config.toml
label_smoothing = 0.1
beta1 = 0.95
max_precond_dim = 512
Rows from block 9 of a small image classifier, named by matrix and row number. Rows with one number within an expert belong to one neuron, the router's apart. Each number is 50 + 10 x the weight over its row's rms, rounded and kept within 0 to 99. All counts start at 0.
Before each expert's rows are labels from the 100 images, of 14976, where the router gives the expert most weight on average: "responds to" is what is common among them; "patch colour" is the nearest of a few named colours to the mean colour under the peak. Only what is clearly more common there than usual is listed. The data: scattered letters and digits in many colours.
# router: router (model.blocks.9.mlp.router.weight, 8x192, trained with AdamW), inputs 0-191
# up: expert up (model.blocks.9.mlp.up, 8x96x192), inputs 0-191
# down: expert down (model.blocks.9.mlp.down, 8x192x96, transposed), outputs 0-191

# expert 3
responds to: the character D; largest: D
patch colour: brown
router.3:42 31 48 58 60 51 54 46 42 59 54 65 27 64 44 54 57 41 59 69 36 48 46 58 25 45 57 40 36 65 47 35 45 66 38 55 58 74 47 32 59 61 51 56 38 41 64 53 53 64 46 37 37 40 49 51 55 59 44 48 50 56 63 45 42 58 38 50 49 42 52 62 52 55 46 53 44 52 58 61 51 46 52 55 52 52 46 43 59 44 36 24 51 56 53 42 61 26 37 52 51 36 57 59 51 62 44 77 57 53 54 67 62 61 54 43 54 52 49 54 26 54 46 46 61 55 55 57 59 41 42 47 55 42 52 48 49 41 56 53 35 56 58 63 48 61 49 38 58 31 53 47 45 45 41 39 37 30 44 36 46 44 41 39 65 60 38 28 57 61 51 55 57 51 34 59 64 52 45 42 68 55 30 36 34 56 65 45 54 45 52 42
up.3:47 33 52 65 56 47 47 59 55 43 54 42 28 54 43 39 44 31 47 39 42 49 46 46 47 49 52 77 53 52 56 45 47 44 45 48 71 77 57 43 32 42 44 32 37 34 50 48 57 39 63 53 62 50 55 54 76 53 42 54 55 58 59 52 63 49 59 68 55 48 68 63 43 41 55 46 58 48 42 36 65 53 60 47 47 56 59 47 48 47 48 46 53 51 42 62 44 25 57 32 65 53 76 63 62 39 47 63 36 54 65 41 57 66 51 45 51 44 62 69 48 50 37 55 70 62 40 45 46 46 59 55 65 59 33 51 46 54 56 45 35 49 65 34 37 65 43 47 58 50 55 40 47 48 50 47 41 47 38 32 48 41 38 34 51 35 63 57 64 45 32 66 50 49 44 47 52 47 56 51 57 42 48 54 56 56 58 55 53 60 41 55
down.3:66 34 39 42 40 48 42 68 57 47 40 28 32 61 49 50 47 60 44 59 42 49 49 38 58 52 44 46 47 41 48 57 55 44 52 47 61 32 59 43 51 47 43 52 44 38 44 49 54 34 71 61 37 32 49 58 79 58 51 63 40 70 52 52 53 53 33 56 47 44 45 46 56 56 46 21 70 51 43 47 55 42 57 41 34 39 36 48 33 47 51 55 40 41 62 66 51 63 38 51 58 42 53 49 60 40 48 46 44 42 36 36 73 65 47 52 48 32 55 55 41 31 39 49 75 60 56 53 44 53 49 41 48 56 44 65 64 59 52 52 57 38 64 44 59 41 55 53 56 34 55 58 30 44 58 66 51 48 64 57 35 63 42 64 45 48 50 44 62 43 47 60 47 50 46 58 59 55 48 51 64 46 47 53 51 52 55 34 53 43 51 25
up.4:58 47 58 47 68 53 67 47 52 50 33 69 50 41 54 50 59 52 53 70 60 38 49 47 58 64 44 69 66 58 50 40 30 56 52 68 48 37 46 55 52 46 22 47 51 47 59 64 58 50 49 32 45 45 66 63 60 43 49 51 42 34 38 52 55 46 36 64 43 45 45 59 54 26 21 55 43 44 41 54 35 55 38 57 32 54 52 44 55 66 50 45 33 56 52 56 55 54 49 45 58 45 58 26 48 39 59 48 44 50 61 28 51 57 54 58 41 48 34 41 42 47 38 54 62 55 51 71 59 50 53 62 52 46 43 37 44 55 62 53 53 61 53 54 52 46 25 51 58 63 38 53 46 43 36 31 56 54 53 51 54 52 55 65 52 60 55 52 53 59 49 43 58 50 49 42 30 46 37 37 36 72 56 56 41 60 57 59 45 34 54 53
down.4:67 42 54 42 53 59 57 60 55 47 58 56 45 33 61 55 64 46 53 26 66 64 67 35 73 48 61 43 69 60 38 32 63 57 43 53 48 47 29 41 50 66 44 48 53 46 62 32 37 52 41 65 57 46 65 58 33 61 61 67 55 56 40 46 49 25 34 46 28 46 48 57 53 48 48 43 60 66 59 65 58 56 55 38 43 47 50 56 47 62 46 66 58 57 38 56 56 55 40 46 48 56 50 34 56 55 43 39 56 54 59 51 46 44 43 58 49 58 55 44 50 55 55 65 45 40 43 53 53 44 36 53 66 55 57 50 61 49 29 37 42 30 55 44 54 31 54 48 59 47 52 56 45 55 54 37 57 70 51 72 38 62 46 57 38 55 56 43 44 45 50 49 56 74 49 32 76 56 48 52 42 54 50 50 45 42 43 46 52 59 45 41
up.5:39 46 50 61 43 68 39 50 47 49 48 49 39 56 63 50 66 61 55 56 42 38 36 59 32 64 79 60 32 49 34 55 46 57 57 64 42 42 47 50 50 57 42 55 47 52 42 63 52 43 36 38 45 60 22 36 56 47 45 44 69 44 54 43 55 56 60 53 46 48 34 38 42 46 38 39 48 62 58 56 45 57 51 43 62 31 46 65 83 41 64 67 36 67 42 52 54 43 46 62 51 55 42 48 57 43 61 68 45 53 41 48 55 54 38 42 56 48 51 54 47 65 48 57 41 68 59 49 36 50 59 34 59 63 51 57 42 71 48 40 30 52 54 62 45 47 50 44 39 45 62 39 45 28 46 39 62 35 53 62 50 48 48 48 49 45 44 46 34 38 47 64 64 49 54 61 48 62 46 46 46 44 42 49 44 53 61 40 43 42 73 57
down.5:66 43 49 61 46 57 52 63 29 52 54 57 61 34 46 54 53 52 46 63 71 49 62 36 44 43 53 39 37 44 48 37 53 61 46 39 65 67 40 37 46 48 37 48 42 59 58 50 63 64 24 28 42 39 59 47 47 38 47 36 55 44 33 44 46 36 45 43 36 46 61 44 52 62 46 57 55 44 55 47 58 49 44 42 28 63 59 46 69 46 56 45 42 56 51 40 46 43 59 59 56 48 45 53 41 67 75 63 49 41 50 55 65 54 36 43 48 55 53 40 52 51 47 50 40 48 44 57 41 61 42 56 43 45 38 62 33 67 69 38 47 51 60 68 56 37 62 49 66 43 34 57 36 47 56 47 54 56 47 45 49 60 54 49 46 33 53 37 63 66 72 36 38 37 63 66 54 41 50 34 43 46 50 72 51 51 56 47 57 34 51 60
up.6:50 41 43 49 51 48 57 52 62 52 40 52 49 50 43 56 71 35 56 49 41 43 40 50 59 61 52 52 48 32 33 45 46 34 50 52 52 46 65 58 55 45 53 55 56 40 65 31 47 59 36 60 47 72 78 41 52 46 75 47 51 39 53 51 48 48 47 53 57 31 46 70 56 55 44 65 64 60 45 61 57 57 46 44 48 48 55 42 66 44 30 50 30 83 42 53 54 33 40 57 48 41 60 42 51 40 49 64 43 37 53 45 59 48 54 58 39 61 48 54 36 52 62 49 35 66 47 35 53 50 69 50 45 57 57 37 47 55 51 60 47 59 54 55 42 75 59 51 59 33 56 46 36 50 55 40 44 37 61 38 68 48 52 48 59 44 43 59 47 77 47 30 41 63 52 57 62 61 50 38 49 38 41 55 49 42 43 52 41 56 65 58
down.6:33 31 47 55 61 51 69 61 48 50 35 49 51 56 62 51 50 61 65 58 64 68 48 28 38 46 34 51 52 59 39 50 50 64 42 64 37 70 46 41 47 53 59 58 45 50 43 37 48 42 57 52 50 49 50 49 44 42 48 51 49 44 44 40 48 48 48 45 54 46 18 58 32 43 48 45 20 58 49 40 58 57 52 54 45 56 48 46 46 56 51 52 37 40 49 50 47 57 45 62 36 53 76 46 62 48 54 50 68 75 39 48 62 49 56 68 39 51 68 60 56 55 45 19 68 54 44 73 29 44 54 47 49 42 49 54 54 45 52 50 49 44 50 46 59 64 42 33 58 48 38 52 42 56 32 51 59 68 42 43 33 47 38 50 40 51 48 33 33 55 34 53 51 50 45 43 57 43 56 55 60 64 58 65 43 44 55 42 56 53 62 55

# expert 7
responds to: the character R; largest: R; count: one
patch colour: grey
router.7:60 44 51 44 60 39 59 54 49 51 39 31 60 44 39 41 59 53 53 42 58 43 68 44 63 62 60 47 54 36 62 41 49 14 51 54 59 42 64 67 61 42 44 52 68 53 39 43 57 44 57 51 46 52 76 42 55 47 39 39 48 47 52 59 56 55 50 53 59 56 45 49 74 37 64 45 37 43 41 49 39 49 38 44 42 55 42 45 32 57 43 60 41 49 44 42 33 62 49 48 57 53 46 47 54 34 50 34 34 55 37 44 46 50 51 42 62 56 58 67 58 51 43 49 46 73 57 36 48 69 62 49 46 46 65 43 42 58 65 38 65 41 47 33 56 58 46 63 60 47 57 49 43 48 57 57 47 64 38 56 44 49 37 53 46 31 51 61 45 35 57 40 47 52 65 53 26 32 43 46 62 38 73 48 60 52 46 62 50 72 52 49
up.3:71 52 46 45 66 60 46 48 65 63 47 25 56 34 59 55 40 55 52 31 51 42 67 51 69 66 56 65 60 57 58 42 51 28 54 56 47 51 57 57 41 39 64 41 47 46 57 53 55 39 41 52 38 50 64 46 61 61 45 20 44 55 44 49 59 54 54 58 53 41 63 45 50 53 73 47 66 51 54 53 37 57 38 49 62 50 56 49 48 45 51 56 60 51 55 47 34 45 39 58 52 59 51 27 57 49 47 39 57 23 42 62 54 53 48 46 54 63 37 66 57 56 54 38 65 73 55 47 50 57 43 53 38 56 53 42 46 74 52 47 49 58 51 52 36 54 39 48 46 59 63 52 50 56 51 61 52 71 64 61 50 40 49 49 44 46 55 52 55 57 56 39 58 37 79 55 33 58 56 52 49 46 57 64 60 28 44 53 42 65 33 52
down.3:36 54 55 53 43 57 33 41 54 50 48 56 29 62 41 42 49 48 62 74 59 56 59 49 57 48 50 43 47 50 62 55 46 55 38 59 44 51 40 49 61 55 44 56 44 50 55 49 52 49 43 53 49 43 49 44 47 43 67 66 70 45 57 55 53 51 57 44 54 52 51 51 47 42 44 38 38 42 48 55 77 52 66 53 47 39 60 43 48 51 41 43 52 67 36 47 57 68 24 68 53 47 56 46 43 54 54 43 51 49 76 49 59 47 42 57 41 35 32 39 45 40 55 40 34 63 51 45 62 57 55 43 62 46 50 55 49 62 54 46 28 48 37 48 61 41 42 38 58 48 44 70 57 49 53 56 59 34 39 57 50 53 60 69 42 59 46 57 52 25 71 72 64 55 45 57 60 60 49 39 24 46 55 42 43 76 62 33 39 33 48 60
up.4:47 63 42 58 53 38 51 49 54 57 42 57 54 55 57 36 50 66 58 56 18 51 53 44 48 54 57 28 53 24 52 42 54 42 36 50 59 36 61 38 66 36 50 46 77 52 54 49 36 58 48 40 53 61 48 54 81 61 50 44 50 46 44 37 60 43 55 54 37 42 39 52 46 51 31 57 32 29 52 59 42 60 47 46 46 30 42 58 46 44 59 64 49 66 45 54 43 59 66 51 59 26 65 60 74 43 41 60 51 46 62 53 41 71 74 60 63 55 50 31 45 48 37 46 59 53 61 36 53 64 45 45 49 41 51 63 48 54 53 50 45 49 48 59 38 61 44 55 56 61 64 48 57 42 40 59 47 55 41 46 55 47 47 49 24 46 55 38 50 59 52 46 60 50 55 39 53 55 52 42 57 56 61 53 47 54 51 58 47 63 42 61
down.4:45 70 58 30 54 64 32 61 41 54 50 48 46 55 55 62 34 65 44 51 54 53 50 52 46 50 41 55 41 51 34 69 48 45 55 51 48 69 56 44 47 59 59 50 67 62 40 47 45 58 70 53 60 53 57 46 41 62 44 43 40 47 29 41 55 54 32 46 49 37 51 47 50 75 35 56 50 59 31 46 54 28 52 71 55 53 58 50 42 52 46 37 56 50 56 48 47 55 62 53 35 61 35 36 49 30 50 67 50 58 48 60 55 40 29 64 59 57 36 50 50 47 45 56 46 50 44 49 39 45 51 41 49 31 42 46 27 57 44 44 54 50 45 69 61 45 51 42 41 60 38 66 50 43 25 35 51 52 45 46 49 50 41 48 38 56 46 70 36 57 41 52 31 56 60 44 51 45 50 52 65 61 37 38 62 52 58 48 39 57 75 38
up.5:51 40 56 38 65 72 65 55 41 47 51 52 35 50 59 58 54 65 42 54 52 46 38 48 48 47 52 51 37 55 56 51 61 54 47 44 54 59 51 54 66 59 44 61 54 42 48 52 42 39 50 52 59 70 50 67 54 25 43 42 53 58 39 26 46 57 44 63 54 26 52 45 47 54 50 43 23 40 54 61 45 43 63 59 52 48 61 47 52 63 50 44 37 44 41 58 45 46 52 38 47 44 68 46 60 48 35 39 42 58 41 49 43 51 54 49 30 64 50 46 56 54 37 68 35 38 56 52 53 72 44 31 39 46 60 61 55 70 59 48 61 41 47 77 34 51 35 43 54 63 61 41 37 39 61 46 53 47 46 45 63 50 57 55 34 27 38 51 42 44 48 45 54 31 53 56 53 47 67 28 59 63 54 53 48 64 50 52 32 35 46 51
down.5:56 59 51 55 51 60 40 54 34 52 54 57 47 67 66 43 32 62 51 35 57 59 64 45 55 48 42 56 44 51 47 28 42 58 62 69 43 45 55 48 44 47 59 50 50 57 50 60 51 66 46 57 51 48 43 64 35 29 45 47 46 38 45 48 43 60 41 45 38 50 57 40 50 73 38 33 64 50 55 27 57 54 42 61 46 39 66 47 49 56 54 60 57 51 52 40 40 50 48 61 40 65 48 45 52 42 64 38 59 60 57 58 49 46 45 31 56 42 55 46 46 55 42 37 52 64 58 51 65 57 64 46 65 69 42 63 39 59 39 41 54 55 65 52 78 26 57 54 49 62 58 34 48 50 46 45 42 38 30 41 59 44 53 62 52 48 44 58 32 60 53 49 58 52 44 62 51 70 51 29 46 36 38 46 24 54 53 33 37 48 64 46
up.6:39 49 36 62 57 35 44 42 62 59 29 59 32 65 53 57 45 53 68 51 58 54 57 66 49 48 45 35 60 51 37 43 37 57 41 50 48 52 46 48 40 49 46 46 45 47 74 47 51 44 51 41 39 72 38 48 45 37 46 55 40 60 47 43 61 50 41 43 46 51 41 52 30 50 44 46 47 35 60 71 35 59 55 62 48 41 60 54 47 46 45 52 53 57 49 52 48 59 62 65 41 50 54 42 51 43 49 54 50 31 30 38 65 57 45 44 49 50 56 47 47 54 51 55 65 57 53 46 43 44 70 36 48 36 54 48 53 50 67 46 45 58 33 42 39 60 54 36 73 52 42 30 62 67 60 42 44 48 41 46 65 49 50 68 42 61 60 53 75 68 63 37 47 29 57 45 68 44 57 47 34 37 37 55 37 65 62 33 41 50 39 58
down.6:29 63 36 40 51 44 63 59 42 56 30 48 38 54 40 45 56 58 54 44 53 51 52 42 64 54 32 44 41 64 65 37 47 36 30 44 40 51 44 55 57 37 47 63 46 65 44 40 62 49 45 39 41 43 56 41 48 37 60 58 52 59 55 56 26 66 32 43 66 39 65 32 57 53 43 41 31 39 39 38 55 50 46 52 60 48 56 45 73 58 55 37 60 46 51 52 45 42 61 42 25 54 57 59 58 40 42 74 54 62 46 52 47 47 67 64 35 41 55 62 47 57 60 44 44 47 50 47 34 66 50 49 34 48 57 65 55 58 59 54 43 46 36 36 68 60 45 54 41 51 49 38 51 31 39 44 56 38 44 55 67 69 61 49 41 50 57 65 29 52 42 51 47 56 48 47 41 54 54 56 59 62 42 43 61 47 57 55 48 35 42 58

# expert 2
responds to: the character 3; the character 7; largest: 7; largest: 3
patch colour: brown
router.2:40 73 51 58 29 57 36 33 47 46 56 67 42 56 47 55 38 35 54 57 58 56 42 43 53 49 59 39 49 71 45 44 41 69 60 46 59 31 49 57 50 56 49 30 39 46 53 71 40 57 65 54 54 57 41 54 60 63 50 52 47 53 51 70 60 45 55 42 36 56 48 60 42 48 42 44 48 52 59 26 43 51 57 45 60 58 43 54 35 52 59 45 65 32 45 43 65 55 54 53 53 44 49 47 60 63 43 52 42 47 58 51 52 54 55 51 46 35 43 49 54 36 70 68 55 36 52 62 47 54 55 31 41 34 52 70 53 48 35 52 47 50 50 52 49 34 56 42 43 65 33 63 49 57 68 45 54 51 50 47 63 62 61 66 35 50 63 47 43 53 51 60 57 48 50 40 79 50 66 47 59 61 28 38 45 42 55 42 51 42 24 49
up.3:49 45 60 51 28 63 57 53 46 40 57 56 35 60 57 35 65 62 58 68 44 54 42 41 45 58 36 64 34 56 59 48 37 46 53 56 33 44 57 47 71 51 50 43 60 59 42 75 54 42 28 43 59 41 64 56 63 62 46 59 51 47 31 39 58 38 31 58 46 40 48 45 53 47 40 41 54 54 41 59 55 44 56 66 57 40 46 62 39 71 61 51 39 48 58 43 50 53 62 51 64 48 55 47 59 45 36 45 42 40 30 45 28 55 39 51 44 43 43 54 51 38 57 49 62 60 34 53 47 46 29 45 38 40 25 67 52 44 55 37 38 34 57 38 42 46 39 41 60 40 56 50 49 35 49 61 47 54 55 52 35 48 85 55 50 44 43 56 42 42 54 52 46 52 51 71 53 53 43 48 44 69 61 53 49 58 51 48 53 41 48 56
down.3:58 67 44 65 45 58 58 61 40 66 29 44 60 52 57 48 65 39 61 39 49 38 45 54 45 56 44 36 56 50 64 30 54 49 59 49 50 37 67 48 35 31 37 58 34 46 59 54 48 62 43 46 50 61 56 63 70 38 48 52 60 39 60 56 46 57 44 23 57 44 57 51 56 57 51 51 53 48 44 39 49 58 28 62 64 60 59 41 55 31 48 53 51 55 49 47 50 60 42 55 53 49 53 42 47 36 56 55 48 37 45 33 48 55 35 37 46 55 41 39 51 40 56 57 67 42 59 52 53 30 51 18 38 73 49 48 32 40 61 48 55 54 50 47 51 41 47 59 54 45 45 43 49 66 54 50 51 39 56 49 64 58 21 33 54 59 55 59 45 40 49 57 52 68 58 35 36 56 49 32 51 66 37 44 63 54 41 40 50 56 55 46
up.4:27 46 57 46 42 49 46 80 43 62 40 55 46 38 62 55 52 30 59 62 40 48 45 40 72 55 59 65 54 62 47 57 59 57 39 48 49 49 40 71 39 34 40 50 46 57 56 42 57 30 54 53 22 51 52 44 47 39 47 42 41 70 57 49 40 46 49 53 44 60 63 62 57 55 43 48 74 48 55 41 59 55 46 37 60 50 54 44 41 48 45 58 51 51 42 34 56 51 64 50 34 58 61 53 35 52 74 57 64 40 51 51 36 61 47 55 34 44 33 18 57 66 58 55 35 39 33 35 57 34 39 54 41 48 57 48 62 50 38 45 46 58 45 40 49 54 49 54 66 30 52 44 56 54 60 48 49 50 52 37 64 35 47 59 42 56 51 41 46 56 48 49 47 46 47 40 61 63 52 66 56 44 65 46 53 50 47 42 64 46 50 57
down.4:28 48 59 45 53 59 51 69 73 42 66 52 34 16 43 69 58 45 46 52 65 48 64 50 48 40 56 55 63 55 43 65 55 62 55 54 50 71 28 52 67 50 44 67 53 52 44 46 51 43 27 64 57 55 39 51 50 47 55 52 46 57 51 55 48 48 43 51 50 36 38 46 31 49 51 54 47 42 42 67 45 50 54 32 49 60 52 36 53 49 49 55 52 54 68 54 60 70 54 49 57 49 56 52 48 43 55 58 49 52 59 47 44 55 47 58 39 71 66 55 59 50 54 66 63 66 49 40 44 44 26 47 35 37 58 34 58 57 51 59 54 54 52 51 72 51 53 52 49 43 52 38 45 64 44 44 45 41 70 55 42 42 34 47 41 53 59 43 47 73 45 71 68 47 46 54 51 49 44 53 51 55 58 33 48 54 40 57 44 60 69 42
up.5:46 54 41 31 43 48 69 52 46 70 53 67 26 63 24 45 59 49 74 58 30 59 37 56 52 22 57 52 49 66 36 39 69 55 52 47 37 53 48 54 49 58 42 58 51 49 68 46 53 57 52 54 44 54 50 26 40 51 37 47 58 38 61 54 52 65 52 44 56 43 41 63 58 35 32 47 50 47 27 61 49 56 67 48 49 47 36 56 56 47 55 58 39 59 57 36 62 48 37 65 49 39 51 50 47 44 39 65 50 55 45 41 54 53 37 50 62 39 28 45 52 46 55 59 47 41 47 38 57 28 38 49 44 51 41 50 56 49 45 53 57 50 56 34 42 52 33 38 57 29 39 67 55 50 51 63 41 39 64 50 39 42 62 58 50 35 53 42 54 54 42 52 45 46 54 54 55 40 58 70 54 51 57 39 53 53 49 35 62 50 40 58
down.5:20 43 56 66 42 50 73 46 67 51 55 34 53 49 48 53 56 53 42 56 47 43 60 55 43 46 51 51 44 48 62 37 52 38 31 44 47 47 49 60 50 43 64 63 45 58 54 40 71 61 76 35 53 49 38 59 43 52 40 44 63 46 54 45 44 49 24 45 61 53 46 46 46 53 64 48 47 54 49 33 72 31 34 54 75 51 51 47 60 55 60 45 33 51 46 48 46 44 47 54 54 35 31 49 46 39 31 47 39 39 45 44 34 49 41 41 62 61 48 51 55 51 49 43 58 57 68 42 29 54 37 66 50 34 45 65 53 50 43 37 33 44 51 39 45 53 57 61 60 45 59 54 50 68 39 42 54 43 49 55 33 49 46 48 40 51 56 47 60 33 45 46 40 44 38 58 72 48 61 58 56 55 44 38 33 57 47 57 44 64 65 57
up.6:43 65 52 53 66 53 62 56 56 55 44 48 35 26 39 55 59 16 52 63 55 46 40 63 48 46 45 62 46 44 48 34 62 55 42 47 52 54 51 59 53 60 58 44 63 40 38 40 47 37 44 57 52 42 25 61 53 46 51 20 54 52 55 46 41 48 48 58 69 46 48 62 71 65 61 52 33 46 36 53 44 57 44 44 40 60 55 45 48 39 53 46 60 53 35 32 40 48 50 66 38 58 40 47 47 45 54 66 43 63 59 65 51 44 33 38 51 46 52 49 39 41 69 50 42 54 79 44 57 45 73 39 39 44 67 55 49 43 52 46 48 49 61 52 57 43 43 64 51 37 39 50 51 45 57 45 45 59 43 61 45 55 49 73 39 54 61 50 60 49 47 58 45 49 36 39 56 38 46 67 58 42 53 60 62 45 43 60 56 56 73 58
down.6:62 26 59 55 52 48 43 57 56 45 51 68 48 45 61 48 43 42 52 50 37 42 35 54 63 29 43 67 58 57 36 50 64 58 56 48 67 48 50 36 45 63 53 57 41 51 62 62 59 46 46 54 74 42 54 45 35 47 52 60 55 46 56 48 37 41 40 66 49 21 69 64 64 40 46 43 54 67 51 48 63 74 55 44 52 58 55 36 42 62 49 59 50 56 40 45 50 46 42 45 35 57 36 53 35 55 46 65 63 55 52 62 51 64 27 51 51 60 52 71 37 49 39 37 42 49 46 61 44 59 39 67 47 49 60 57 56 27 47 55 52 42 58 58 76 48 58 49 50 50 52 48 49 42 55 36 36 61 64 52 41 41 31 31 36 63 51 39 45 58 56 60 64 51 50 45 55 55 53 59 60 62 43 45 47 41 48 44 48 50 66 47

# expert 1
responds to: the character W; largest: W; count: one
patch colour: grey
router.1:40 41 39 52 50 56 37 43 37 31 36 55 68 67 53 27 73 66 49 58 65 44 32 37 41 54 40 51 47 34 56 57 41 57 39 60 48 56 56 53 55 55 57 67 46 59 40 58 52 48 45 51 45 73 51 56 36 48 45 44 57 60 51 51 70 42 66 45 56 46 47 61 44 53 46 44 47 50 43 51 64 39 43 40 50 39 37 62 58 42 60 67 44 64 44 46 46 32 47 65 54 55 19 51 37 60 42 48 51 51 36 50 46 38 47 58 63 38 58 54 49 52 43 38 38 35 49 68 52 59 46 62 58 59 44 36 48 53 56 58 45 42 60 73 48 65 40 57 46 61 49 44 43 43 41 25 71 47 79 63 47 43 41 59 50 56 41 37 52 46 54 54 56 44 58 57 58 60 56 54 41 46 43 55 51 57 56 59 68 54 51 64
up.3:59 34 33 44 59 65 43 56 53 58 48 61 71 38 54 52 59 49 44 36 68 49 50 40 44 51 38 53 44 33 43 32 36 58 49 40 54 35 56 58 45 56 43 68 51 76 57 47 54 48 50 51 45 62 53 67 58 70 57 55 45 55 28 36 33 37 50 65 51 58 49 58 50 54 33 44 60 41 50 47 58 48 57 53 49 40 20 54 52 50 40 55 61 44 62 55 58 50 36 71 47 41 49 50 46 40 39 66 60 35 50 57 54 66 53 46 73 63 64 53 56 48 44 48 60 44 49 60 51 40 70 42 48 30 48 49 58 59 61 44 50 61 50 36 52 50 39 24 30 57 37 68 56 38 54 39 42 40 43 39 44 32 41 43 56 59 59 47 45 38 46 61 37 42 43 40 45 53 50 45 58 59 60 44 55 49 41 50 49 49 55 41
down.3:58 38 50 68 53 61 60 49 53 45 33 40 51 51 70 50 66 47 51 55 52 31 48 44 35 53 49 37 54 55 53 69 54 42 48 70 50 55 48 46 41 48 56 46 40 49 33 51 42 59 40 47 55 50 59 57 55 36 56 55 46 37 58 35 45 39 32 43 39 40 58 42 57 52 65 33 19 44 48 47 44 43 36 53 52 56 58 44 40 45 50 39 48 63 59 61 39 43 35 58 47 53 42 65 43 57 49 50 52 57 65 45 54 44 28 54 65 28 46 47 59 57 55 56 42 62 61 39 44 55 34 41 71 47 57 66 53 64 45 47 62 39 41 57 43 72 60 62 71 49 50 53 53 45 33 59 35 60 56 63 44 46 76 62 45 48 39 41 67 59 48 60 50 48 47 41 67 71 47 37 42 50 44 51 36 45 53 52 41 48 61 41
up.4:64 54 31 46 67 49 55 44 38 50 53 38 52 52 49 52 57 58 45 59 52 48 55 50 62 49 62 54 44 49 49 37 61 46 61 56 53 60 51 45 60 63 41 36 75 47 35 46 61 35 41 23 49 35 50 36 50 57 55 41 48 52 70 44 41 53 56 61 45 54 45 43 52 42 57 48 63 46 43 64 52 36 62 39 60 57 49 45 43 57 35 70 33 43 36 37 50 41 64 56 48 51 56 50 46 52 32 46 49 57 34 66 49 45 65 45 43 54 68 44 45 60 52 58 64 54 55 33 45 61 68 43 57 56 70 38 49 49 54 47 41 48 50 28 82 55 36 66 45 58 55 42 50 35 47 54 51 50 25 56 49 56 39 43 45 46 46 74 56 64 54 37 58 29 68 59 52 31 48 51 46 62 45 41 48 47 53 55 41 64 44 48
down.4:67 55 52 43 49 37 54 75 63 54 57 53 50 47 50 63 39 36 46 62 42 48 55 52 78 20 54 75 52 48 53 44 44 52 44 36 68 58 30 44 49 65 44 60 43 49 60 46 49 51 54 53 42 46 55 58 33 59 70 39 57 52 48 49 55 46 39 50 42 47 53 44 52 56 38 33 63 47 53 59 65 39 47 50 49 59 49 52 55 69 50 46 64 54 63 50 41 33 54 58 37 39 42 41 32 70 65 64 37 51 59 45 41 42 58 53 61 40 41 49 70 43 52 58 53 49 54 58 63 47 45 58 45 70 52 48 31 59 53 48 33 58 50 36 42 63 46 49 19 51 39 58 40 29 51 48 57 58 47 43 56 32 56 53 49 61 44 36 37 45 51 62 44 49 50 43 47 43 51 56 35 59 43 38 53 37 39 63 58 41 49 49
up.5:43 48 51 61 35 41 43 41 44 42 33 45 39 51 43 45 46 46 55 62 45 49 45 47 68 56 43 52 51 34 55 52 78 39 56 39 36 58 52 48 42 40 64 44 42 53 50 53 47 36 51 56 42 51 45 57 47 49 48 35 54 65 47 45 68 52 49 37 51 57 52 64 31 51 59 44 59 39 61 62 65 35 69 37 44 51 45 47 36 53 27 56 63 56 39 59 55 54 52 38 48 53 60 49 44 46 42 49 36 64 79 55 53 60 55 45 66 62 52 47 42 59 68 49 19 57 60 33 48 41 48 43 59 55 83 50 55 46 28 41 55 51 50 64 59 59 56 60 54 48 45 52 38 50 39 39 50 46 38 66 50 46 50 29 52 72 35 42 67 44 51 53 45 34 65 47 42 45 46 39 50 69 49 49 52 52 40 41 64 41 46 51
down.5:56 49 53 44 61 47 56 34 52 64 40 48 47 48 46 54 46 67 59 72 47 69 66 55 42 43 58 56 42 56 41 52 47 37 59 33 64 52 30 48 34 54 38 54 61 53 51 38 42 49 56 51 53 29 59 51 51 56 55 50 53 47 56 71 29 47 69 46 56 44 66 57 65 58 61 49 48 53 35 45 63 58 28 55 44 45 56 56 58 51 69 45 49 40 46 57 46 59 57 35 44 70 37 59 49 68 37 43 67 43 38 65 38 59 53 51 49 47 46 53 50 52 48 50 66 49 62 50 46 54 74 62 52 49 46 47 45 50 78 55 38 49 55 58 39 61 54 50 44 42 43 38 58 60 34 54 37 61 34 39 48 46 31 44 41 20 50 51 47 43 48 34 54 71 42 41 55 41 43 68 51 32 44 49 49 62 54 47 47 38 39 41
up.6:48 43 57 38 43 44 43 36 42 67 61 42 49 76 42 58 58 40 43 58 68 33 48 47 48 30 47 45 51 44 51 43 46 68 59 58 38 40 45 53 48 50 50 57 47 47 42 52 42 36 40 42 56 39 43 50 46 54 61 59 46 38 40 67 47 46 48 49 59 38 46 45 57 52 44 34 47 42 40 69 56 47 53 53 52 57 63 52 78 39 49 46 34 40 41 51 44 42 68 64 45 52 67 43 49 43 61 48 54 48 48 56 60 39 44 50 60 65 62 54 31 57 58 52 50 49 61 34 56 54 72 57 65 69 40 43 45 57 42 74 51 59 57 49 47 33 57 54 40 74 59 51 51 40 52 52 54 59 63 28 37 55 38 46 41 56 56 55 38 78 69 48 55 53 43 52 58 59 59 57 45 38 33 43 58 66 48 41 40 58 61 33
down.6:35 53 44 48 50 31 45 50 65 22 46 62 64 62 58 59 35 42 52 46 38 43 41 37 59 29 63 71 53 59 54 52 49 43 57 57 59 40 41 50 47 52 47 46 51 50 39 63 46 44 53 52 47 70 32 40 45 36 47 35 48 50 53 50 54 46 56 43 58 48 46 59 40 45 59 40 51 54 49 49 60 47 50 29 47 53 61 36 51 46 59 55 58 39 38 59 65 43 36 56 67 53 55 39 51 73 57 41 60 69 57 58 42 45 60 37 63 57 46 47 56 57 58 82 47 45 41 64 55 57 50 47 66 59 54 44 65 31 57 44 44 41 56 37 38 61 39 42 46 58 55 51 50 28 54 56 64 42 46 56 31 58 70 48 47 70 50 39 55 66 64 54 69 50 48 59 55 44 56 55 64 69 60 37 38 49 57 47 57 42 61 43